{"model": "contrastive audio-text model", "dataset": "simulated sounds of rotating machines with and without faults", "train_examples": 39062, "noise_aug": 0.002, "time_shift_ms": 100, "input": "waveform_16khz", "tokenizer": "word", "vocab_size": 51, "loss": "sigmoid", "embed_dim": 128, "encoder_arch": "jasper", "encoder_norm": "batchnorm", "encoder_activation": "relu", "encoder_depths": [2, 2, 6, 2], "encoder_kernel_size": 7, "encoder_wave_channels": 96, "encoder_wave_strides": [5, 4, 4, 2], "encoder_widths": [128, 160, 192, 240], "text_encoder_causal": true, "text_encoder_width": 128, "text_encoder_layers": 6, "text_encoder_norm": "rmsnorm", "text_encoder_norm_position": "pre", "text_encoder_activation": "gelu", "text_encoder_mlp_ratio": 3, "text_encoder_head_dim": 64, "text_encoder_fused_qkv": false, "text_encoder_bias": "none", "text_encoder_qk_norm": true, "text_encoder_layer_scale_init": 0.1, "text_encoder_parallel_block": false, "text_encoder_inner_norm": true, "text_encoder_drop_path": 0.05, "text_encoder_positions": "rope", "init": "kaiming_normal", "residual_init": "zero_last", "optimizer": "adamw", "lr": 0.0019, "beta1": 0.9, "beta2": 0.95, "eps": 1e-08, "steps": 6400, "batch_size": 512, "epochs": 83.9, "lr_schedule": "cosine", "final_lr_fraction": 0, "warmup_steps": 640, "weight_decay": 0.1}
Rows from block 9 of the audio encoder of a small contrastive audio-text model, named by matrix and row number. Rows with one number belong to one channel. Each number is 500 + 50 x the weight over its row's rms, rounded and kept within 0 to 999. All counts start at 0. Numbers have three digits each.
Before each channel's rows are labels from the 100 clips, of 14848, where the channel reaches its highest value: "top examples" is what is common among them. Only what is clearly more common there than usual is listed. The data: simulated sounds of rotating machines with and without faults. In brackets: how many of the 100.
# convs0: first width-7 conv (encoder.blocks.9.convs.0.weight, 192x192x7, each kernel summed), inputs 0-95
# convs1: second width-7 conv (encoder.blocks.9.convs.1.weight, 192x192x7, transposed, each kernel summed), outputs 0-95

top examples: text has "room" (83); text has "reverberant" (83); gearbox (61); muffled (low-pass) (55)
convs0.46:381524496345438510467555463574539443477492538469515450522600446490486439432453524432576456479515391507530430430518466466362541513508465532484515496558518450521409504476486494515506461432524551441503525521433537561500505478480448415499482347498491441550517387438439509598431494515570561467
convs1.46:501488542550609489591459519566465479557608523500454542550511477456533454555582524512553514547434475388497510519522488554475506395537521510412480557554532456510381475550484477473372504437455453484524515553430546569590476457393497485501536359507499476452492534524523506495459459506468522528

top examples: quiet level (76); muffled (low-pass) (72); conveyor (54)
convs0.30:533455494542511488444466436532485502349472454504501564541414486514480451511510433427480609536622475552518426570372539504564525532428501485521475549448504505439515542635520491501493614566400477528477565477504466478409583498503449469557491534427439453467464562530498488496521314555552568443
convs1.30:498488624608503448449532467541497526523477431433517591493456598486518533545483491539469524498490545478455483444520411504531548481533537436478435491490513450556444414401534454496495504511448518473554447420480422450454468512512533551449441489596515496564504499550568467567455601473522474482

top examples: thin (high-pass) (73); gearbox (39)
convs0.10:476510517546559480575523519506576553516481509538502525538540476549515565535544494544563508471496500545575475546454523525509415370530510438438443505516513549533502524516477456439466472489541445462602569522514404522500420504450527520479463510470421456581539428415530512486519457437446518471
convs1.10:520512487520450505513508443493523446526505526539503526471527450503444433473478559425539538523492585448495516501496495482444494534569531531440511464483478356432543442513514424527426492493444576359568511467446602477500467475509533510484555449509303522431639480459521504512510522442486539435

top examples: reverberation (78); text has "room" (78); text has "reverberant" (78); speed: fast (68)
convs0.20:443512449367394466510530524570547409492496581471538429526449437562512575418580494426524530537539456555520431404502485565463486550529506434487476482544539543540445541456522499512528482492521542519444534526457509532467453389489508495536521348523514499525569451496402515593449513512602533502
convs1.20:517498595532625501586498499534568496531512490503431528474611508441573461593633526460535530508520436532531448541552493527482473481482450509433462527558458459523417406555534433490430484429431450462536500506457503500521491488479515587519505327529471518501546510510553516516349528527474471477

top examples: thin (high-pass) (96); quiet level (82)
convs0.85:501541513528505464497479509472542509521519477535395529553519463494528533531546481492519463490401460574551502547538476452482521457499522512507477493537461487475508451416451469478501469427575479536549531470385494496508386512419492544449453493466384444515460442429501518503521445399509448478
convs1.85:473477513502468501482537470462539477518534516546601569492529454495424455528496564400576504445465614518452584531433525503461559548589502515479491467452481451450552385545553485476495524531487560436592513483396529473453458477537510542521515497554404496455729524481470512487524514456479538486

top examples: conveyor (80); reverberation (79); text has "room" (79); text has "reverberant" (79)
convs0.150:471499500483503504437537427497499424514345431543517480408498452488505540538478536523485372399526520500460505457564474445487454505529454528436487436490504539445534453459446502519462447616523524455524544525420460409502462525488507480456382500471424499492499403475527506465520555553553504363
convs1.150:443437494580463471572498565500491492535473528473510505573445561549493496522463551613606520498538512534502536499435518418500547527553503448475470465501539394523479469582537441448448548514587542393514440529390451438494518461493441509574510495600527525491506503513490495476505497416574536550

top examples: turbine (41); grinding (36)
convs0.26:520604508497494466531480551526542447448523520347501535450550479504435539501516458552468468521493505500487547500461483443512405390513570426534529491504496584507453550560564511528450457518425433522512523457430525588538562477502522502513452591393538480483568560493569488524493510566511550528
convs1.26:524463447410423593440578496543395481537472518526608497456419423500492515497537541540459474479512504567488534489508491463424561618422475535462509498508488511445526488513471540453512472523437573523465493494391494554527504572558419548482658580479431545512410493484422472445497504478596395441

top examples: conveyor (88); speeding up (65); thin (high-pass) (46)
convs0.17:450462452394555586487526450490511477513402470544498550511536554495574467570474540572587401608527479560538437655523627511599479531512533537519514622478468486516590557536510487458505517500529543487483546500443512508536539558498493431510479439461436565494517480558568511469496489511592534449
convs1.17:537468581646413431525538527525447536503382502492442441504437499465469458495552450552517443590454449499421467505475462518507546468456441562502509432572505502511498477544468470585530589456448472504588505537528523516457480477515548513614523432533467498363562392573483554479481500471514554530

top examples: piston engine (89); speed: medium (60); imbalance (47)
convs0.50:510551556529358493548493473526540437447601551519549542432465408509512522514529449408432444545513552492435532509507369480456609503424548463474506591569528575529567519479419480520530480588458466482473495438467506505477492486546460510477505526572534534522519437420515497442580391568493521569
convs1.50:426425486420547403506540496511540440571540526501547519464567570449548496671562498505471550546501467535481561499461489517509477528533494359450517508546522461571535415562489481536500494570533548456628544515473486488479421569499490541492516541541427495482538520549487434463443490522559528555

top examples: muffled (low-pass) (50); rattle (41); piston engine (36)
convs0.95:481533517564484526524525446567478459338585450442533590503558514498440527490546398408504520512535569547479446563378435489600511446384503454535417524442481493544509560570531451539468521551447396527540505528466450511426519504532429435483466543529529468525602567485523443524538412507482473465
convs1.95:481527485447540501381505520526488513426550487476540601454494436540496470466487516462440515429639552537565452471608500539500470530487484475474398470478474533479558462495534457488520392461462610456494521377474481548452454551486522494402568561520391538426444482536517457416451501525490472391

top examples: air leak (99); state: faulty (99); gearbox (62)
convs0.5:529497534518488524506507616502491511501452496459496430489537570450440431496480519455460536494402507516579534510587430522496521440469513560472492521517482513503515591493560392506521550502500553507464577330495513506341502527535480434522519567482547509537524529448519468584534545542575421501
convs1.5:560571540514455496504305556496495470539518544552508443554468498475421514500444461478431525514481465524476558507466481518514447488448522599500564442425495488488521563519409384528452520489475414563484444535555488479607476446532528465548545534504490539468488496465559449513494438567467558528

top examples: text has "speed" (68); conveyor (58); text has "clipped" (25)
convs0.96:495489541491481494513395518510537501465494566493554550520520517496460487542573324479500471451453518470447408536392509498482460506501388473498494537468440493502548559525552505509478520515402508509444507436548519525570527528470444474424549545487493545448403577515552501472516457450468468558
convs1.96:541568479428464482450461508489422567434496602500566560466537523497466476502582586520440518528527544458568454470616477504591486495476440475552499457517440529474482482515524529494491446532588593552454596520520524502466495513516545474456483517462504535554487529542434536460423542561530429391

top examples: muffled (low-pass) (99); piston engine (61)
convs0.175:400578504519549487487546413514523558480450537461485502524540520563513398536498526413507494505605585585568458542508524469586488445454466476475432466520564358528474524585536551583473508554457504491405537608478474503481556521506490515505444526596498461508508452510538480465520512477439546416
convs1.175:512455475496564535546517524473460491598537522553469476472481514487432493456515391526410450522483505409526554526447454505458420548466516477389496515503513508516483516487332419493458434435412374458419494411526517517545478430516521463546511533399433438517434504413493515482494409566521497483

top examples: air leak (76); electric motor (38)
convs0.140:570459441469495640543452546534444505503576509483490511502502476513516434543476531478506474582461529528598550640492435548497407488494552553498461589373411471458520553524519441491434568436479489523505507354514563547406509560559516528531492504592493500564496514540485489554515488509378427525
convs1.140:536440451509466477563525513457486482530488498482488336559482491487394552434551434526498479547469511415452634525442498507399479498476496447405489513589636407501492451514370457444534498532461409484491524487528479488522498410495564499529602503433500563492547465458496505481534408551505535531

top examples: text has "room" (73); conveyor (54); bearing knock (46)
convs0.48:474509525517495459442489436437475426540481442537492503387480361420511524482498543476458424486475498437479499469526520420483452530496531527462481435516527522501506392481426440505490482543490522482489474518442485404486497542452481482382407510560306497496507496438532494435446550519506511361
convs1.48:474529527483504431479430543514557494528533472470575573540497598553510486582497566509568491517555474503465522499453466422561504555587611491544427437545548524469499497531565513517485508423534546514515465510504368448479461511523429484599540577548488514552543509472575488541453536560516605518

top examples: air leak (98); state: faulty (98); conveyor (32)
convs0.81:531495520478488528517527594477489482540486528462487437434516527487461459505482517502488512526419496509536564506605418545474474443489558567510506515557517501476491526519498393495536570447487542503518556274519510499426499528542525486529544526434518541496496545467481487545505539536598456513
convs1.81:555526485507491508521406553541470450574491552526462364572473506465451562477448457478477478524425486466467606524410541493431442540463534555514613480568505454531484550517436374508554543530448374538453453565550435523587492482546592482510516530485524523489475443381544541507509513533504555570

top examples: text has "room" (65); text has "reverberant" (65); gearbox (40); turbine (38)
convs0.86:421561487414491500483514474539543520480419559479476445520558487481522457448410529487542430520504510400501440488467475480410479466521397492503470518538476503515494487390534471575515445519511517470487500486454498523538560472441510391503532467316469470559421485470583470496443485494599505511
convs1.86:499549523510517525523494531491455576477606593572426464530489501405494404432613487485523388549563535435511535489634499547531460442586570521439480489517490508427498497462495600499434568542466469525472562470518582583558506490397459373518500505498523508497515524513479542458501482448428395552

top examples: conveyor (72); thin (high-pass) (59); clipping (36); text has "clipped" (36)
convs0.100:395511489509534451537449457464510390571427433470509516419530557527486544493496561569509356504495534532483448579562591476580427527529544501404475505512424509517542508495548396489487437531517496488520541462450509480411464605510503492478453455426488540477490429536606482481469562461506502328
convs1.100:544389481502298516508518500548424422512480490432493521514467460476504488505512495505636467464539543379473517666448459538473517507512489490573556470499542462594628538541444414522571530486539471500529503522483449568505502455500436469613420521503494458464490482545439417428471520512541515546

top examples: muffled (low-pass) (100); piston engine (59)
convs0.182:438495485467528555498534444555477499489553508493458553510519493576542561544484420469507461573583531579500397615415499500586482501365517574431427565529553473540520542566545570510515464509486433501528558622456439482463565540524458473436479475538407466560569487525471490406538476500499530431
convs1.182:512496470476570493456433441487505452587456554419452545518430485500452468529426430511525489487542502526577453469520470517514432520495476441451509469493476616586519530507380439501496419449424482496518447451574498492516493547576510490419486525499467459467467505555529501403512458528503476431

top examples: reverberation (94); text has "room" (94); text has "reverberant" (94); electric motor (53)
convs0.68:533479513474484410528468477462494508474452536479513524474468439441454515464478518517525443432430479394477455369550516495399504479577401473536455524568531470496459440486469525510461507444441514415344511514462465514549553471430513485521505493399538514489350422468510501527537461523563472484
convs1.68:494528473479499480583502527550501605439595509568421493439507538521574614476483477455417483475628518563526521566460498438465528516508459520518455433535505559440547506539492556501422510486506425578392505518448492533591565434477442474498485529586545520436469470479538491575511451509543483553

top examples: air leak (58); bearing knock (50)
convs0.91:505537532546517418495528511394485377546505393481475497372472393414467555483509540507388488432498509417471553445547476411478527515505517480423448440509534587490500466537467482522490432469468511466526444540520476343490534485489489530353423513538454530415470551450506534358452557509529530439
convs1.91:478601569464507516460489589455583462467499420444503562512563455471489462513526492520626486506570461543520549488499486428503458531521611487497417501540510499450493487495525516487447493407523520515493484475513418490472447515511480486565571577553519576491567503462570520557489481538511609467

top examples: piston engine (60); air leak (59)
convs0.77:505400385441448555521406472385428505461523483540511565456513413562464498512491516457489509574557544470561529445529429513517420510575511523555448489432356454473523492517454462469482538412520467496462459425537539495469423572555553558531440419581468454508421468541495489523437451481537454484
convs1.77:523504594447542456521409536451623442423550500521514562475571480496493573495486500449466502533544579496516524409433455560463405474496484436514473464508517484541515528449480445457580462521445507529530462515467526455510538525431583497425494529416492564589427527471532427555526541622497552496

top examples: reverberation (91); text has "room" (91); text has "reverberant" (91); electric motor (56)
convs0.61:564411473531565413532555581539507569463552497528560519497534481468475469394501515473544488357523541458502505315509542456471610562531483498499481492542533459516435483518543478461498493522410534532497526536532500494487505518487449495533472534537548494432416447523376500583525542524549501479
convs1.61:531551562445512502527539542555547562369543492468530481479534515551572507580457473464437496494501521551509486535457509446470526448467438487530453482490547487436395428544542487490455496510520529566528465536513569501541467405569483585523458551554536503456527516515576441588555458502523575493

top examples: thin (high-pass) (58); grinding (41); piston engine (38)
convs0.14:454525510539541460452425457513476481351520384522565573490443561538443523531528390482416539505595504569452411554281541525563534525391472462464436512468534481515542535569541474458483524485489399541518505525515450459380520482499459541464527499393494493463515512495479494438524426458446447424
convs1.14:535498527521537567442473480532479519441516488447470585453502389476509494501448494456511489467569534494552402508585434587569457516542514422514292513579512596529510417462486478529527429454452538470500462377514505557455454520474486511475418525561480469487506484557533483465457577499501470395

top examples: quiet level (92); piston engine (69)
convs0.164:549491569563544422424488506416527486478481463492508514533471498485485539504495515417511560483482468495528553441570502412339398483461538423447420484562556547432540533510468457507485497473442511531517486433519436470490523407495460568440441591621479522447490553450478645359508490491499547467
convs1.164:454611552437498535425528532526578501469436493455492505463599422500488545524490571566513464466446492505566494472581529444500467539488545530483455523526471588522483449477517547569440371464557540564519518442526488498407461599523480450545492572532554495475480452455510619514474517557495602421

top examples: turbine (91); speed: medium (68); quiet level (67)
convs0.122:499565514505474465504483484401553499511531514422506526394565488500464566480558481576511523509521549479459533514346462472539420321554501458557497468466479502444439502548519542467467453479510507492451494463482546561502550410464557527523466555456513506402472589524611523466469490472496593592
convs1.122:514453490420479594469560463470425536558475492435574514465463476503446477485531487532504453485499513536518505438571490412475507643489471457489478482443479629468497465489495542458472465522444561485398515462509464467496468594552481503476648573478456527654417536479446544460497523531541437459

top examples: quiet level (96); conveyor (75); muffled (low-pass) (46)
convs0.47:514430504519546463406494492461500493427454462503474519573419514499525513549459396448557543530539413472490438523435524484481480623457521465478485570497487517461592540541526617515460570565407503558429543455462386437554593414535495532529455593480489464488475536531501560503542446502521583423
convs1.47:426551556556430480445515469484489483496398419458495494468575545548541493532484650529487568515446454509505445478565458498539523465463520436488467509523466458592502471468581520522468473518540502510579404449490482489415549503522376505493498501496501501560453497504539523586539701488520521453

top examples: reverberation (100); text has "reverberant" (100); text has "room" (99); gearbox (37)
convs0.167:505577428425433428488566556577515477512471511428510500515514451515554471448545529472578430553544394540548553389523502503377455470548530454464519509506547444524491455468489472546507471444517550509501482496459525547491510460471472489523519371511535462433544452496439488533478606533621501524
convs1.167:529497646529591487585502547585542558488574461455467481470603532482513553511537524489500437449473436526552528591520503468447456481471463519508442492443505528453482406563484471421399459357400434489502534544483487504543448422404567563528487394539472465464518477502516552557439421562454485492

top examples: state: normal (79); text has "fault" (79); gearbox (53)
convs0.125:443490509535432507488470518501517522428449466447403499538513502441433525471445458470507455404470554539457427492427405425501384481538404440530523503436445478495432554513501483551459461530516469513481490477508481486494556480485492414499503508421521475501472446531462498560535452427424489382
convs1.125:418440528553476489472504591581474536433520576497501557534465528497494532461465534521459463474553526540495520448536454515510484539453469598575503492415491535473637567466541648548491476536516523486522559518413477484481553467421490428413496462554504612453525505656445478482552498502494426506

top examples: text has "room" (69); air leak (49); clipping (40); text has "clipped" (37)
convs0.90:544551537573535386526470585523551436516483481412512442538445500506499523475516496513434443573440527513418569531594493529494453504441508513473491515560587581471417529431506503547569553513508533546526452485544443524502515417521513540485533529398492486481498614463615539315511534499557510497
convs1.90:509550488438547494510476482402539415519494441498450520464582440458511516430567454485616559457494418565479538510508462528481408485451616512438525488529391512509621498519461405446501527467493432607471506503521517455541465446438576456488515525515442563477477507419486608399435441571443539513

top examples: thin (high-pass) (39); electric motor (34)
convs0.128:492519544413543523523449460541546361455563510469483521479523416497572498548448470484490476539529401544440459525433482540554453556447527580493511602480521533517399550536523530485520506490466507502530511535416464562494540519587494484529494371430528447487529556507471506567500411500479457488
convs1.128:451478509567548442399447430522504360471463424608485591541470596471483460540472524503505489565525425539529445499444488534556512411515556554466535484497494549517477543480496449487467481475522493475617523519508522492489518519490496523421487396500495498479578536519552519494486486538488535433

top examples: reverberation (97); text has "room" (97); text has "reverberant" (97); rattle (60)
convs0.54:553564545438524430505487518520501464561483510432526440524532495388440486443573459442520521371507505460481479361564448476400618616536400512489540490578523528495460459496552492537520438496479506384519459507556475502495483486474435505476555421492528510458432464496424488514570504570549463534
convs1.54:497533516463523483596458552551531584518532485422499430365516499538533509518536568537486499482453568457616433535428523395465467399506441472474524392504480416487535420596436453417428497466447459455575536520403539546522472441453576532510478462538470531415486516529566526486474431513499554423

top examples: state: normal (91); text has "fault" (91); fan (57); text has "thin" (37)
convs0.97:490533530407388482505494461422559412481527528461493495373570480490521487533476505405386544497525414392493510540417415537503585429449512491491443444514485454430553537506534512501512405403500523470511501496475522471462518513432458514479541421510507455490394531487507483547346470455538564559
convs1.97:533450448523464551501504546436464452548584495444580455614439543470490394497565505451637547502567442514510498421545516486475544469580524496525480488440475533522483507519565543438455515427469452445534551511521409502549504495451487482421549401491489545634480592502553490468420516433460469591

top examples: conveyor (96); state: normal (80); text has "fault" (80); speed: slow (65)
convs0.176:489489496385424559490502506444482445479443489543523570445494522511533499543550549540504401568560484522496489656540501507537466509498534504525474590544499480516614497574514488518514543507523571447448504471399505493505512616500508441480492423578409571398511413539565503521469468502601580466
convs1.176:462484496603387397473500498506472470447440484511490515546440520565468498449536481574541447488541454509459531497457512532488543416469497569580556349488552505538583564518503498584537536435498486470515494558537409479461553427537576492492504430459501511433466420564470467509425529492528492571

top examples: turbine (93); speed: slow (87); state: normal (73)
convs0.35:449554448406519535462495471543622544474519586499519436519596470532516503387377538474474556498496528408474475451413450465383516426514442474549495529573542480526373514475535534549566494482533575426512504481446562575471481545428513506529551464573510417546471485492476500598459511456487502574
convs1.35:509531539530499567525487485432467505446572550515423505602450499418482313496532478490549443535444508442496562462688499526509529414545550532512466499437500491429447533419502548451473545473513481493427577466486509574563484539419467387495533465468488499551475575540488495484483503500465455466

top examples: speed: slow (64); thin (high-pass) (45)
convs0.62:516447532503502615510502466481470514493512476540434520552481560523647436517506509526516560621508523551503512683496474506480568550502509571529422627497517541510498535529463519521495497496544479512539556534512444467532575518541514537525456502483536521525507522513530502517557491514541494502
convs1.62:496494541563552415566541386531516504441481544492474486408502571410403509495564481501532423632529490571440543418474447527488538459532454533473520360533509474436474485536443486492513552502493490497629501547572476512485551438499509530516530470527445598471591477556500484506504428489497543509

top examples: conveyor (79); speed: slow (75); clipping (34); text has "clipped" (34)
convs0.3:472537453443565555515573430552548509512456554519523498603479473516547555517548478497567501542444565540521506581503564511502476544504546483457475503512398536547573533497586402549501477474505551364546521480536473508514441494532490527517497395487491589512598443491482522456449530552530494413
convs1.3:465444500558402443547565454566451509544449443508502428461440483461445535542461517527528458546507537412593453530518427456457514453420460520422541464501497514536585519516383424486490425462477492438530545458483465509450472566461519489461472432510526407479517443542505544476461516470482470501

top examples: quiet level (100); speed: medium (72); compressor (47)
convs0.179:497493470501535488373505470484455529551461497472509510525447481493520604526505519499532522542493359492541513538476454542397399589530517532433505556532488536360583497557517538451507496541441545522361547494537439495508575360518532540510568590564471512465490533527503573364541534553545487474
convs1.179:421584607476445441419486498490550474548447423372454481489551551577581510504531592595532543483469463495574477483522525496566490492456550481502509483538482529572497465443503517514437460467563558553582456477521493497502566583541461432569525526526476509525455487489500541566551582549533536467

top examples: speed: medium (63); compressor (45); thin (high-pass) (31)
convs0.181:531491474564238577513532543516492509543465494505472559480518512471468504544615503535501525499505452565549576633440386455540509468551471506514489545439534499540563547562519516463409522560511479524551506512398565470513420505507529497481467536525469545532588461511562500502530514503466484541
convs1.181:458529576509539386539514482551517575481483552364490542472579580421456523484556488527518522499536518564520510462476521489490489573485413537571500424462474523424480439481559436503436478521497573502584483528505494430455475473552558483510552513539428596446572438570499521520498466560486569502

top examples: speed: slow (90); turbine (86); state: normal (83)
convs0.121:385575486407515545492511471555557558483437556510456432540555477504558479415369524532532495543505524393513436548409489484417515471523375495523476544524456454515495497415562488574540435470509527475474510466491501525554536482454527457518528453343482432556396472531545468511417509468542518506
convs1.121:508569526516500568541514516491465564460583571586453493575502488432455369409554465498555360562541555443478552440637477527559498436584529521453426476517474513395494474426488596480441558543476488534460519431532567571555507571438471382505523509515513515520526529535481548489525493457446417507

top examples: air leak (70); gearbox (62); text has "thin" (46)
convs0.115:520489516494508583521391518478478531519496521540499464551559502447480490523533541500443540500503502494561529608446463488557519463431501529452470542394367456542575596537544462507437537523514509540462508447472534496298509573510463484455499506570517475564487479476513504508521559520349445488
convs1.115:568523546528384484575336549455593503540542479513544496528485530526397543423563483495508530493514583499452561475523442509539513491466509520471425464440511501452534421523443478467384438475467459516508462496571477426535492466491506414555576545533510573519512518483532504441498450544391575531

top examples: turbine (52); gearbox (37)
convs0.177:492500504485496606533476445517475559509534487477458497538529505507538448457449525488472513578474529522539504697444401518534476513440480545452412615451442475492487560537497523527476497495496482524529563524541518478488551459527511547508509515473540453565521494507498496499571512498316433504
convs1.177:462543542486585502535490457470574506481518467460473471414498558523385472429551418525460484550524587514426585417486486506564507500506436542467512436400516475456448477518430525475477470540544483572522474435595532437524558462499521386525581540510447606516508567519463529543520433534400545525

top examples: turbine (68); rattle (46); thin (high-pass) (44)
convs0.145:530497474472526597522409461488500515526516488506499541512521474515422463472523496493492496502542515537546498569395496503496436520545418495519487530360310423474528540540508519481411460460532491438549510510527549488505487516547555495527457506533510473509381449528455504543450514468282428529
convs1.145:467502522475480403506367506469567496508494497511514449492436534552445506463464525522512546536484631543482542492575402463563402489521535510456506510469447497484514550512430449445426470531457565501555487500568514474505533498443582415445616538436473539514501554541475515452564476569365573444

top examples: air leak (98); state: faulty (98); quiet level (68)
convs0.172:550527421464522542485576577514442526563482453507564459428567493427462444524438633566551490457505499506570523476555511463459471412536520554495443508482575463489507538549520488474419482418547598496482507525545560499418478442536571511565476470522523508537597476538482519476454604539509439494
convs1.172:592522512540485573514588474521480478504517402522451495512500477527437517410541366486475479523521528499494507525448494500457574514484505401419421542624690506452483409442467497465483518553434452438455539362545490534497511592481601507446577498467508535523540421436588502496468493455512480480

top examples: state: faulty (99); rattle (90); air leak (47); bearing knock (43)
convs0.28:564523480515498476518465522525494513531516490475496431487470546448480520453480506474526541540425482490554546518474406490542542469566515556521554539472359519484523525462478359505507494466496532519458503322510506516323474546433425469447534521451526485512496569485487478488516597550518417605
convs1.28:517529508541498563568371516425532521669489534495458389551461497491499457532496494537547510483444483451466575469482558454453467531457470521497559489532440554513522465536462425494412523490431408505468475581533486529631462508577516467507520497627490506523478546455534547466478456486470598590

top examples: conveyor (55); thin (high-pass) (55); rattle (38)
convs0.25:517525560589342492518465406443515560485477559492463463503487518475407595484573478456510392455544436445541478460559533514521512454501530470508534379526484441515497462548492511461516424534476511463506495472501529507503471524422443526329514514540472525468505529445533542411459473491540528591
convs1.25:471547479446521509517500539540454531530455534462577490466557530472525479560597536483531415492511489507517460460465490512534394532527391451532481441520521562505527438567512497687543521461506462561488536497520419476508420448568510557606518498583398534474579421506504522455471429542523520502

top examples: text has "speed" (77); conveyor (76); speed: medium (74); text has "clipped" (26)
convs0.93:605461545556468509498534503535470491454537510508494570479441566502503371555563490428468471454507484488547502520535503521506483518361515512469394526476508518463515528567535506504517572590369509494530468567521376487489565499526423489523495552539494584509450569490539502433503432497561556470
convs1.93:484598500513466505520512550525469529402512494495514605478532483475455635384459459409484570516593540561505502498447462544491519498541506510460401449527536422464492486439529463469492567529446519460511463439472555453530502472439513493490562559494470533472451480409570552530464489488564480503

top examples: turbine (65); quiet level (59); rattle (52); machine: piston engine (30)
convs0.24:451497482460423491389498442330522455497465462552514520414471309469543532505508551518508517480489382425563490529463476462454410523548535472488499451428507549474503475534452450450453524494550563493458443483458554450503446499421520557434477466572404555441488530482522513431351489516444562424
convs1.24:516532610523519411410506441458464463499430452512524526553531542583455485487503568569539469520422426462527472413462493435531497496535621506571404479457557509476388510459546491577485454469562491499483472477553443403413453461557462481676501428516484499577493485456585553558463550586478562417

top examples: speed: medium (70); speeding up (67); gearbox (66)
convs0.105:488492477519522607521499470528516556486492507528463533526506519478560509480459532525513494578486508521494514652452484534506469512464470510443423607487488515486527548517515532479507509487517451516518543538533469469510561453514528542509497527499511502558518460539543527463559523522400479479
convs1.105:409519563504576443527496429502560519495513514452458429414482625488387489415545436569514443578498507465496569425506498508538499488507441538480504439442538517492459463442430501486473516569558530493566513447522552504493517483506535385499580520511418583428502484547497539540526423506407541470

top examples: state: faulty (97); gearbox (79); grinding (79)
convs0.147:465497459565538502469536387509470576538457561423571406531554558485492427367418498461566446503403588367470481437570600477545389498567449472519609468463492514533430522498512406498480498599441480453513486493562462517529512519431447433397500585542511496513504456515567494612554478562476504470
convs1.147:463564484485485432513525530587417551542511511523473421377511511602513537499522591444462384481438532372517396548497504527492352484476419523458468511502509486550519498561464467503557456523556507473517524492486520528479427412480499582565420502477346474383454426438504483479548428630509474450

top examples: reverberation (77); text has "room" (77); text has "reverberant" (77); compressor (66)
convs0.63:524524536539502553438523440490567432479496570482471465533475496480524563520543351478515483489448550481400445528445417476421516567477492430506544541520512566496598487503504539531563418553468403455557465504526465492597485529436463504479506475549468515517448492515586457417519392506529521490
convs1.63:478480438500457498538538491500422444454504478650498524463468498477475500468528425507397511563551487519515581539399505487431571441443504405480461477569574469494580524500516513448483574546462607407511567455399466591450509483442627496452570521346492522464552421461502558538485510445569414479

top examples: muffled (low-pass) (64); squeal (31)
convs0.134:469509491481483565468547407523519498280532483516484499552479532516519493529522378481543585535539507530440354597394505511552560535454526491541434556513524505522543474556378539472564526505517446477523465517445476482510574585537519480474451455484385528451499463587538410493580392548535495562
convs1.134:534499539564527486523512415413521515522493480622545493513414516497446483486516393544500536549548468570370518469465450481513525438501478424440442516550462585460499483471529463480478477476384505453537469482553464521457490598548563501438525514467513530472578468577554438416528436444463557517

top examples: speed: slow (85); compressor (56)
convs0.83:469533528472525497452526467446494442571502478496539416465496365475538502527450467497431465503480551546458515560492400409439548473490514530486541520474475542472447401424442432534476498503455511442539478496462504386498538478462485481491472484498499507450508449496476516468490485559499493516
convs1.83:412410399560477419540532456493549516527530521502527560559481527557459585528410579534594509483434536590524554471452550440465587541557424515568521427439569495513486499523576571473550544521569496398581453525430469508481554454507420533541473451503451450486585533536471516545602530433551503551

top examples: reverberation (65); text has "room" (65); text has "reverberant" (65); muffled (low-pass) (44)
convs0.57:502440483478489523353525422438498422580407441520467453411493423432544518546484535510477480456541501462465486544521430419491495541552423552495541470447525498532509486472427532456459508537484546493472511523378464383491534520476495442505392518538445528468515504446526504480533545541594526395
convs1.57:491469529594496426383488522399515456492485517479564621585419579616510576532419538559492518517531497554531489511515538476541541576514530525583522483512518468422473590478580511510493544432544597476450439539441448395470533539516502508522522506509532491509477510477521498528524511479579555512

top examples: quiet level (76); imbalance (43); compressor (40); machine: piston engine (40)
convs0.109:522425470545539464525423483371477412509523387539559567436392480483510524535488481453324503467523483488439512548503555467525516561378546509456432476486475550474547536575503471405389528507426501551518461527469489434438513498516381556394517546542484531449469514452478516425487498540416457456
convs1.109:548502581511525535453442541520566460451565465431516566546518361470529525519483505491565498453472456480507517558541454603502524525489599488506382518600531516461475437448484474519527484373534476553512510515540467549536425537424520481556455512525569458489542459506524530466468559551371580508